python train.py --model="image captioner" --dataset="made-up road signs on poles" --train_examples=122500 --image_size=40 --grayscale=true --crop_scale_min=1 --horizontal_flip=false --cutout=0.25 --tokenizer="word" --vocab_size=55 --encoder_arch="resnet_bottleneck" --encoder_norm="batchnorm" --encoder_activation="gelu" --encoder_drop_path=0.05 --encoder_depths=[2, 5, 5] --encoder_kernel_size=3 --encoder_stem="deep" --encoder_avg_pool_shortcut=false --encoder_dropout=0.05 --encoder_widths=[192, 384, 768] --fusion="cross_attention" --label_smoothing=0.1 --decoder_width=128 --decoder_layers=6 --decoder_norm="layernorm" --decoder_norm_position="res_post" --decoder_activation="relu" --decoder_mlp_ratio=3 --decoder_head_dim=16 --decoder_fused_qkv=true --decoder_bias="all" --decoder_qk_norm=false --decoder_parallel_block=false --decoder_inner_norm=false --decoder_drop_path=0.05 --decoder_positions="rope" --decoder_cross_attention_every=2 --decoder_tie_embeddings=false --init="torch_default" --residual_init="zero_last" --optimizer="muon" --muon_scale="original" --learning_rate=0.025 --momentum=0.95 --nesterov=true --orthogonalizer="newton_schulz_5" --adamw_lr_other_params=0.00099 --max_grad_norm=0.5 --gradient_centralization=true --l1_shrink=0.03 --max_steps=15400 --batch_size=64 --epochs=8.0 --lr_schedule="cosine" --final_lr_fraction=0.1 --warmup_steps=3080 --weight_decay=0.01 --adamw_weight_decay_other_params=0.05
Rows from block 3 of the text decoder of a small image captioner, named by matrix and row number. Rows with one number belong to one neuron. Each number is 128 + 32 x the weight over its row's rms, rounded and kept within 0 to 255. All counts start at 0. Numbers have three digits each.
After each neuron's rows are labels from the 100 texts, of 14976, where the neuron reaches its highest value: "tokens" is the input token at the peak. Only what is clearly more common there than usual is listed. The data: made-up road signs on poles. In brackets: how many of the 100, against the usual share in percent.
# fc1: MLP up (decoder.blocks.3.mlp.fc1.weight, 384x128), inputs 0-63
# fc2: MLP down (decoder.blocks.3.mlp.fc2.weight, 128x384, transposed), outputs 0-63

fc1.103:204128128128128125128151127128105128128128134127143133126116128122127128114120137199124128125128128128000109128125128150119127128128128128127130126128128131128128121128133127127128125123177128
fc2.103:124131127136131120117122136116120128162082121126131102129039129116128126131128127128128124109130128124123058128129132124128126140128126122128129128155128127128128141138139137136147128124000128
tokens: "a" (100 vs 17)

fc1.156:148140128128123185129251132186128128133129135113069128129093104117129130150192000145131120128123128133121118129117122160131129128131128128108130128159125127089089098129138126170140120130097128
fc2.156:128115128110129127126000105108129132128128086128146195131128128099125128145119137128128128137126127084131142133128131120120148127125138121127128128126137129128162139128126128069124127130131130
tokens: "with" (100 vs 8)

fc1.65:000128128128133164128122130128014128130129106129139132129135129120128127131125130180039131131128128128000128128127128123109128128130127129125129126092128128118128132127130131137128126129139128
fc2.65:125127127126122127127130133130104128128128134129128126128127125128130128130155129115128128000127125130110131126128129133120130131128124140130128128157128128124128125128000131129122128128127128
tokens: "arrow" (100 vs 0.9)

fc1.41:191126128128127127127116011127144127128128034127132128127133146140128127141129133127130129123128128127129125128013125132124130129128128128128128129128129130131128134128127151141130124128108129
fc2.41:127128130131147158129090088135014129130127128131122112128129133133132127164142105142120134138127135130128111128128129128129128126132130158128128129128120128127127097129136131106179128103011128
tokens: "showing" (100 vs 8)

fc1.94:128115128128128128128133124126130126127128127101134127128124129128128129126128127129128104123073128166131129129000100128129116128218131127087104255103129128149117128130092121129118126128129131
fc2.94:130060127127141127132132081128128128131128126166136133125129128126128120128140129128127129159097116126128127127137032128123134128000140129142070095127167128130009128162137147126135130126137152
tokens: "with" (100 vs 8)

fc1.95:125123127128131255130148132131126121124123142000100137107152205122123128140119049132159127119083128108122127127000135123121099120222128129145129140135132117125098105128124083114142142132125126
fc2.95:116029129118124129133127124093114104147179097173118164130182127107114121128179164117128119108123169147128136130189115130127152130133140139035117126117255138137129124146161130131134127157073129
tokens: "with" (94 vs 8)

fc1.194:127141128128128125128131131088123128128128127141156123117131020127129124000110134125127155133157128123120128128135129124129131128130127128158144219132110130125187128132129110119128142130129127
fc2.194:128044132128135135127123141115090131128128126123132129089133174137129124255128143130128120122164129255128134128130130128123126122136124126128133124116131127128120132142128090126130128125136114
tokens: "an" (67 vs 2.1); "with" (19 vs 8); "brown" (11 vs 1.4)

fc1.357:198128128128128006128128128128162255128128131128128152128128128128128128128128128130028128000128128128239128128128128119111128054128128128128128128128128128128128128128144128128128128128128128
fc2.357:128130128125126128130130127130131127125130127125126126125125127128127128129124126129129130132130132129126130126126131129130130127127127126131130129066125128127126131129127128121129126083126131
tokens: "an" (100 vs 2.1)

fc1.356:128136128129131131128129127129128000128128131132128118122136130125129131128114126124128128123128195128128124128128133128125131128128145128128135118127128127133128128128130124129131129128129118
fc2.356:149126130128103160125135132133140000116135109128134129127109120129123128128152132129128128141130168129126128124126127127121130110130255125126129128127126128139116142131119128128129127071128136
tokens: "rim" (100 vs 8)

fc1.109:128000128128128128128171156127128130128129128152135128126104125128128131137128128128128128128033128114131128129133128128128129128088128127124125151129127128129202128128126128128133125128146126
fc2.109:127000128128114128129127129135128128127199128119132128128000121127128128179126129128128123130123129108128128128106193128128125128098128128128109128128139128128127128118113126128169130129127119
tokens: "a" (100 vs 17)

fc1.355:128183128128130123126255131127130128128128131123114127121104130209128125113124089125128128157131124119135132127135136108136132128127128128136133109129119122128140127126128126126132128119128122
fc2.355:127119122128128128128000104128130127128128128128128128094128127126119132136130122128126117129127128129127122128123130128134128123105126130130129128126128129132135127138125126132126130123139131
tokens: "<end>" (86 vs 8)

fc1.352:255128128128131119128123128128130128129128124127127128128127128129126127128134128125107129134127128126125131128127128127128129126128128128127129128048128129128128124128128128135126128124127128
fc2.352:244128131100124000129116129092104128128132136131129145129115127128125132128131134132128128161128130128109145132130130127127131128128126109130128127186129128128128122127084123136125128111114129
tokens: "arrow" (100 vs 0.9)

fc1.247:182129128128195129128152128127000129128128237129143120127129128128130128128126100138129128129130128128124124128128128124101129126126128128106127128128129122126128127129128124068127128128188128
fc2.247:127128125128136124133128131129119128117128151129128000128111128128126130130131114126130127128128128128128125128128131128123119003128154000128128128128128126128128171129128137004128130136106128
tokens: "a" (100 vs 17)

fc1.139:129161128128129130128118121129120129128119123124106126123140087128128127135128114129128120132106136196127129128171139128126126128065129129124129103128128133128157130129129056121124129128127128
fc2.139:130016127128132133125127117123133128129126132136141122119138142124127128145135106123128124128127128125128127121125052128130127128130133129125133128120083128126000118143128153128135128115124131
tokens: "with" (56 vs 8)

fc1.289:141148128130125165128136076141196123128128155134139091162153131126126128129131019156130145144139103114067124126042127132138112127131119128122125162128127132123110137128161124100128146077126128
fc2.289:142097150108129122145123129128126132086022132141125134130202128146255128140151132137131139120136117128152128135126130123094119114128140126127128131124118129109126094128127118167102128132072129
tokens: "showing" (77 vs 8); "with" (23 vs 8)

fc1.290:091128128128138129128134128128216128128128000128129126128117128061128128116123125173095128128128128128128135128129129126128133125129128127133128125133129127128136197128128130226129122110128128
fc2.290:128128129135125134128128128130126128177128087128128126128142128118132128129164121126127127132128129129129138128128128128134138237129123126128128128131122129128124116127127126212130128128119128
tokens: "a" (80 vs 17); "<end>" (20 vs 8)

fc1.260:130049128128130128130147137126123129127127127002112125133128131109128129182128117134120121130138128133125128128088128128128141129169128126131147103117120127128119130128131096132134128123124128
fc2.260:128255128128128130128130130128127128128128128129122129128122125129127128128127126127128142128136127130129128129126154128128125128118128126128123141127146129136130123126128128127050128128127128
tokens: "with" (100 vs 8)

fc1.131:129142128125127127133132145128128129128127129130122128129130138126129128128122124128130123123131212126128125129132118129127163129128000128132129121125129124131132125126126138128125128128132129
fc2.131:127122131141093128192131139142113138124061128128122129128127126136095128126086124133129128128123166134128147128146126127130169109127000123153133137119138128128106123124121128139126128131124135
tokens: "an" (100 vs 2.1)

fc1.101:126166128128117147130133139140104128127128112140165154153128054125129132202148142135134128103110146255129127125132127143127159130153088124069129112112114138072104126151138124132057115126123128
fc2.101:114128126128150114124119157129120133126177126105125109129137130101128128116148118129123132123127232000110123128130155128174129116118127132107129128121126129123135128125119255082178126137112127
tokens: "an" (96 vs 2.1)

fc1.34:152130128128027141128124127128118128128128128127135129127110129071128129112112128139121127125127128130104120128125127126113126128127128120139127138138128128127128121128128128095128128136133128
fc2.34:128128131128122128128130127128132129128128128126129135128125128128124120127166129133128128127128128130128131128128128128136129124128128128128128128131128128128127140128115128133124128130116125
tokens: "showing" (100 vs 8)

fc1.318:127129128128127139128126128128130128127127128128128000127131128132128128129125129125131128116126128126139132128131126129130126132128128127127125126126128127128130171128131128105128128133128128
fc2.318:132123128130121119125122130094118127215106140124112255128136128128173115129146124112127139135126130124127142128129125126070126128121113081132130140128126129119130255128143118103106128199148117
tokens: "<end>" (100 vs 8)

fc1.319:131122128128117042150131126125176129128128116128207000126140125170128129142153148126116123000123128133134139129123131125129127137128128125129129255084132132117122137129105129119128129134127128
fc2.319:169124119154125126143222127138000162138111133127154147129133128106100138084132112133122128037124169128140162128129146116128127131126180072112128120031128127114132124128114123128131126168091132
tokens: "arrow" (100 vs 0.9)

fc1.275:129139129128138118128124125133078137128129000133135133138138127122128129125085078137110130126123124130104113128127128183072129128128129128126128115110129123137129120128128129112131129129106129
fc2.275:132129125129131129128127129127130128130128255128131158128128126120098126127120132119125129127128128128129149127128128125137129128130130136128128128122129128129128118128125128147124130127139128
tokens: "<end>" (88 vs 8)

fc1.212:133132128127131130128167126129171128127128103129216202128125127000126129122128203128124128091132128123126121128134129129124112127128128125127127130127128123128128122128128130202128124130132127
fc2.212:128128128119128113128074128123131128124127109134128128128017128161128127127125106130129128118128131138129000129129129131130024137127132107128128128125176128128128113128130131143128128128063128
tokens: "a" (94 vs 17)

fc1.326:136138128128127128127133116128116128128128128034107124129121166131128127140120132119136144126241126239128129128133165125126128128200128129124149115127130125128029128127127063127079128128193128
fc2.326:128116128128130126128125123131128128128127128116125128132128129129127124132129124128128141128000129137124129128141129128128135134133128128127119128138127125128146134123132142128152108128121125
tokens: "a" (100 vs 17)

fc1.367:119128128128153130128144126128113128128128082128128133129127130132130128123141159138116127139127128129125000128128128057136061130128128130130129116126128135255128102130131127143114131128124128
fc2.367:126129129127126128128131129133021131131127138127128136127127127128108129126119129131117129128127129124125182128128129132126147128127255129128128125117128128224129141128144120206185126131135128
tokens: "z" (12 vs 0.3); "%" (11 vs 0.3); "r" (9 vs 0.3); "b" (7 vs 0.3)

fc1.53:255128128128128122128128128126110128127128126128131146123124128155128128105138127133121128147131128124131128129128128095122128128128128127139130127255128126131129151131126128140133123129148128
fc2.53:000129128135138255127131128149253128128129118129129116128108128125132126128128122134128132058128125123129137130128125126127128124128126158128128128128128130129128134128117122123140127125132128
tokens: "showing" (100 vs 8)

fc1.154:171128128128125132128128128128110128128128162128129134124118126000128129134128129141125129123128128128116133128129128255127128128127128126123127127130128127126129128128128128090128123123127128
fc2.154:128127128128128117128143130129125127128131117128135128127101128127231127127131126100126128127127127126127116128129128121137127128127082130128128128127128128126128131128143130000125128128125128
tokens: "showing" (100 vs 8)

fc1.159:111128127128137120122132128127105255127128137127127140125125129115128128124134139141137121084128141128105139129127128129112150128132133129128125135132125128129130127130096127132128128127128128
fc2.159:124154128122111129072131149119104255127128116130150133133044149128050099121194131130125122191123141148129124123125129127129120104132241122129125135115129125168129163132126130126131128114120167
tokens: "an" (100 vs 2.1)

fc1.362:125169128127129126127137083122128128128128132102123126129128115131128128112128130127128139167129127127128127127132113132130124128101128127130208146126128127128000127128153130127135129129126128
fc2.362:129045128128126129129114129129130128129124124146122128128135146126128128109121130129128132128134126132128128128099126128130122128104128128130129123129125128127255128127127117128134128128131125
tokens: "with" (33 vs 8)

fc1.100:079127128127126204128125131127255128128128126128128140130121127148127128131111129132129127206127128128119128126124128069119128128128128127129128139000128128126124132128129128158128133141132128
fc2.100:091130129128132177131152128136255127111129129127128122128022129127130128128119131127128128137127128128126129128128128126128128126128128136128128129141128128130127137128255131128128128072129127
tokens: "arrow" (100 vs 0.9)

fc1.96:126121128128127127128128134129075129128129145154129127133008128141130128108121125128109138130124128098255156127124127156189131128133125128126134138128128128130117148128130139071126128106108129
fc2.96:127128128128128127128128128127128128128128128129128128128255126129128128128128128128128131128128128128128128128128128128128128128132128129128128128128127128128130128128128128129129129128129129
tokens: "showing" (56 vs 8); "a" (44 vs 17)

fc1.233:248124128128125128128124128128186127129129073127145184128113128128128128114130134000151131122127127129165118128125127137128126127128128128128128130128128129133128106128115128095132125122124128
fc2.233:134129128128125128128131128133128128144234136130128138127100129130115130122127121152131154127127128130139131129130129127128111128127120133129131131128128128139128000128129133105127129116050123
tokens: "a" (100 vs 17)